config.yaml
dataset: "songs of 200 made-up bird species, synthesised, often over outdoor noise"
win_length: 512
activation: "silu"
attention: false
init: "trunc_normal_002"
residual_init: "zero_last"
orthogonalizer: "newton_schulz_5"
grad_clip: 1.0
epochs: 36.6
final_lr_fraction: 0.05
Rows from block 6 of a small spectrogram enhancement model, named by matrix and row number. Rows with one number belong to one channel. Each number is 500 + 25 x the weight over its row's rms, rounded and kept within 0 to 999. All counts start at 0. Numbers have three digits each. After the name is the row's rms in percent of the matrix's.
After each channel's rows are labels from the 100 clips, of 14976, where the channel reaches its highest value: "top examples" is what is common among them. Only what is clearly more common there than usual is listed. The data: songs of 200 made-up bird species, synthesised, often over outdoor noise. In brackets: how many of the 100.
# convs0: first 3x3 conv (model.mid.0.convs.0.weight, 192x192x3x3, each kernel summed), inputs 0-191
# convs1: second 3x3 conv (model.mid.0.convs.1.weight, 192x192x3x3, transposed, each kernel summed), outputs 0-191

convs0.138 096:469533505481529498505470519480487519492506512496503503477467493535473482512488516484441500550547478502504524479485508512522477513463527476551495496517511482517513501490530485478484510529503479465517508517522465491499528475519540490457504515465472497473538489519463489544502496481532472521537460482501534493490513459471543510528501492453491499506485508510517519534535525510542559530492486477532487490486500563489475524518459460497470516478471499467525470494511470484527469466500473458481529515487503496565537519509516534485512440523470504504476500515527485481533453497490448514
convs1.138 100:518526517496526486477502502502486458489512512470519516481517500433512522482504482485504526489444498599510468538502520509465471447461459503517482481482531506502460487504502534493497484520506522492514461487455510491520483488525504522507449511485541475508514527513490510480503483521468522520527512487490499503464498513509514439526482467495488514510502513482479522512488496547463513543506488478504475463490531484487483515456470501467478489490486492511505509480546511469495532478492490506587480526509474485483483472500498500483486454474495495472508484535463512477508508478520586471
top examples: clipping (26); text has "clipped" (26)

convs0.49 068:500475499517435492498512515491461482519511503487474512539537470484461495500486494519591511464466528509484493541503502505490471494464493511482469472502471462513478535490497486479472513477544507500489483485493507485512469571506521511510466489539495502450529505510540534538487503531531525506453512495462527554473496499477485475515526455516473518482488533543496536536502503515513501500536522490498506508504525482510530494490519494493519512501489532543506482526493474530492490489501496487477515504482541473472463460501581521539490492475500521443499512482471506463516525529498530480
convs1.49 069:497486519499487488505518456496494558491522495526471493463476477535531505483480481447435507474606448486488482517483485463521484486492575532495492484534475473512489494465502503499489484508486495574484518516502500535487510456484516516503543486498511506482511500486481460487500533527492496495494497501461464498503515491493497500519492460508495509501474496479488462480470506491573499486529498519546519493497499533510466517508504517466457497558518493494507526501481510484527485494511487501491559493481444478479506492484478502526486524532486521470516481484484467475517502482474451500
top examples: white noise (61); clipping (40)

convs0.53 099:503511509522451485534498495521468508507472500520515519538510490424508485503510498480532489493527467478513503517490508539465543498539526512482484553440495500481518517552484477518468516479492525501513519473494527508508539516550521499511467508535520521485485465525485511533494507484570525471464481497502506525487506511487488503514517465510465475455518501511497505483469521499397533516541546490506492482495477479505512499498491498450493483539453528519499511501497496448482549509503524502510482489460506467512502476487530489516493505461507463508467508499494480496539489481520544466
convs1.53 098:492490510492482481521494519511522498494519493463505501519478514584492496485479504526523493514482508495516521459471483502521523538497476480496489476563518470508583534492473500489477492503516459485496492531470502480504510479469514508498554549504466497499485529523484500476486518492513485529488504486497487488528521491491497533517511479492527492470511458516502472509494485504623459505476476512539542513518498525475556488497508496518533493471484499485491502481525510546488502494521507478469538514508501542512520533515467502520479549572562516505514518471507485497485506507498508525
top examples: clipping (50); text has "clipped" (50); white noise (43)

convs0.7 094:528514427531546486471494501535507480543522486511518518549498547464502485533524507498546532498479472502485496480520525483495488507473503514522502500516461467487526513520523497493523502466463532498508492507533508519489498529511489476514500511516509507470525511480511510502533551506519529533499467528438551479536473525459505511530499534513495512520493560518476521494470501478439520503521500519466484509518482468502510508498483479557482525510462522516522502501523478479494565499481481511512475506511596514495505469509559463505506521470484509489493505522457506483512511481491513522
convs1.7 064:486499509485519479527506492501476530517488508499493486474503520499501541494489483437439494499572545487493503508456484468490468475466505491497482507527488487479479482462485490493467466490487487520460501527505466510528507432501495499502530489473515474459497472489492517510489509565501473497522508495492445498471489486475480488574506486453518500521484502504484476478481483472557499499560529500571498516514479584490493503507511505502518516497531491475501491465493513522478489498526520520474557480476476485484518529502484531504530487523483503487503536470459504485481515496495443492
top examples: clipping (48); text has "clipped" (48); white noise (35)

convs0.186 083:507438515484506443477512488501509459538486494485497510525496513476495496458516514508549484520465506502465501503488499500516486500407487514537520482502487515487514515520486484507487474497502540489486443477579514499483470554486475509482479523492465470501502543483510494515511493490553498461500493507437561511494499506482508500502525527530532537514545520471523477525526501517516520518518480493472526522485546482495497483530517522536556475491498506549502480514541481484483502471463500547514508495521570490500496481469515503512462494533501507519514486538491508500473479500509500504
convs1.186 056:501504505468472511489497448464447574534525504514476487476521506526500499515489473456460518480600497468513521459498499496505495492532529490499524508497498520511511492505519483514493488499478508536499532527503457502497510447489483513533551467499522476471495491487502520504485519564493477500480488480484510509503500499491530484499493522460502500502506489503475501460470497504561482492575551495532477486490497558488478531538490492482496487527504490475472529461508493483482488487510493502472589497511528473493480503503551500462487494510486480473501507484512490466494521514495473459
top examples: clipping (51); text has "clipped" (51); white noise (42)

convs0.50 082:507469483498554516503477512486518503501475475517527510469535446513521556504483484496482502505551538531502506466514457524523503495512556506518546536512538484530503502530524487495516493513499476579469484518444487557538507487512490517517489499480486567525495472477494491494478517477464509478520513451465492467466469487506519526477466487526511499497526504489518518533517488545493490505493434480520526461449508530493490505463474481497532515509510533471473524525522493502521485504482510469536504506501516526490511494492475482479495507503511527515526464494547454521515499494466460521
convs1.50 137:476467529477500483469465497523513466482527475473463518515500485486500510468517499506495532492473478550477491515482499481492482518498398494489487469520500485533475535472477490475510504461501478466451481533500551503487483492434542506497482506479442515491490563514510485478479494499510475530509496513501471493510524484489503494486509485491503492488506476498490454465513512485526532447489518517497518495512515470498473478465504511490473469521499495485504516515511510528524494496500515486554472486481482483471507527495492533506513571606477514493545498496484494510447483506470527503
top examples: clipping (42); text has "clipped" (42)

convs0.158 090:505573515493478488503508453516511504460495472473477481501488509512507474479473494473493522527488536523519502539447472509487522503505375484490489529534493512485522509528509469494482498519532520510507505501448522527539515518466474512478533527523482509488479505498472519513490462513458469531492494446487510495475527505499457540467521485450505505472476468515518484502481481525550514505517478490533534486521528520472475538469506501497511469517491513492473499505498517509466490514511527513493502529446504507523484533482471502499515497528516533543493464450501494477470522535507528508
convs1.158 122:512521471514499531522508520457508509504475486509511517491511502483526509488518528527463483518483486514489515494507490517507531510498641497515488502450536507499495483513521476511507505549519528536574503486478473520502518484545509508484467498507583485487478496491474482494495497512503595492481507466521499503473502526482494515492491509593486492486518500497508556501521490506472481522498486497502481463489510477508517509504498524489497510494488515480489515500494516489494481482509494496485488504494460501516490475499501499492481475458517490479512526495538450514588501487496498503
top examples: clipping (27); text has "clipped" (27)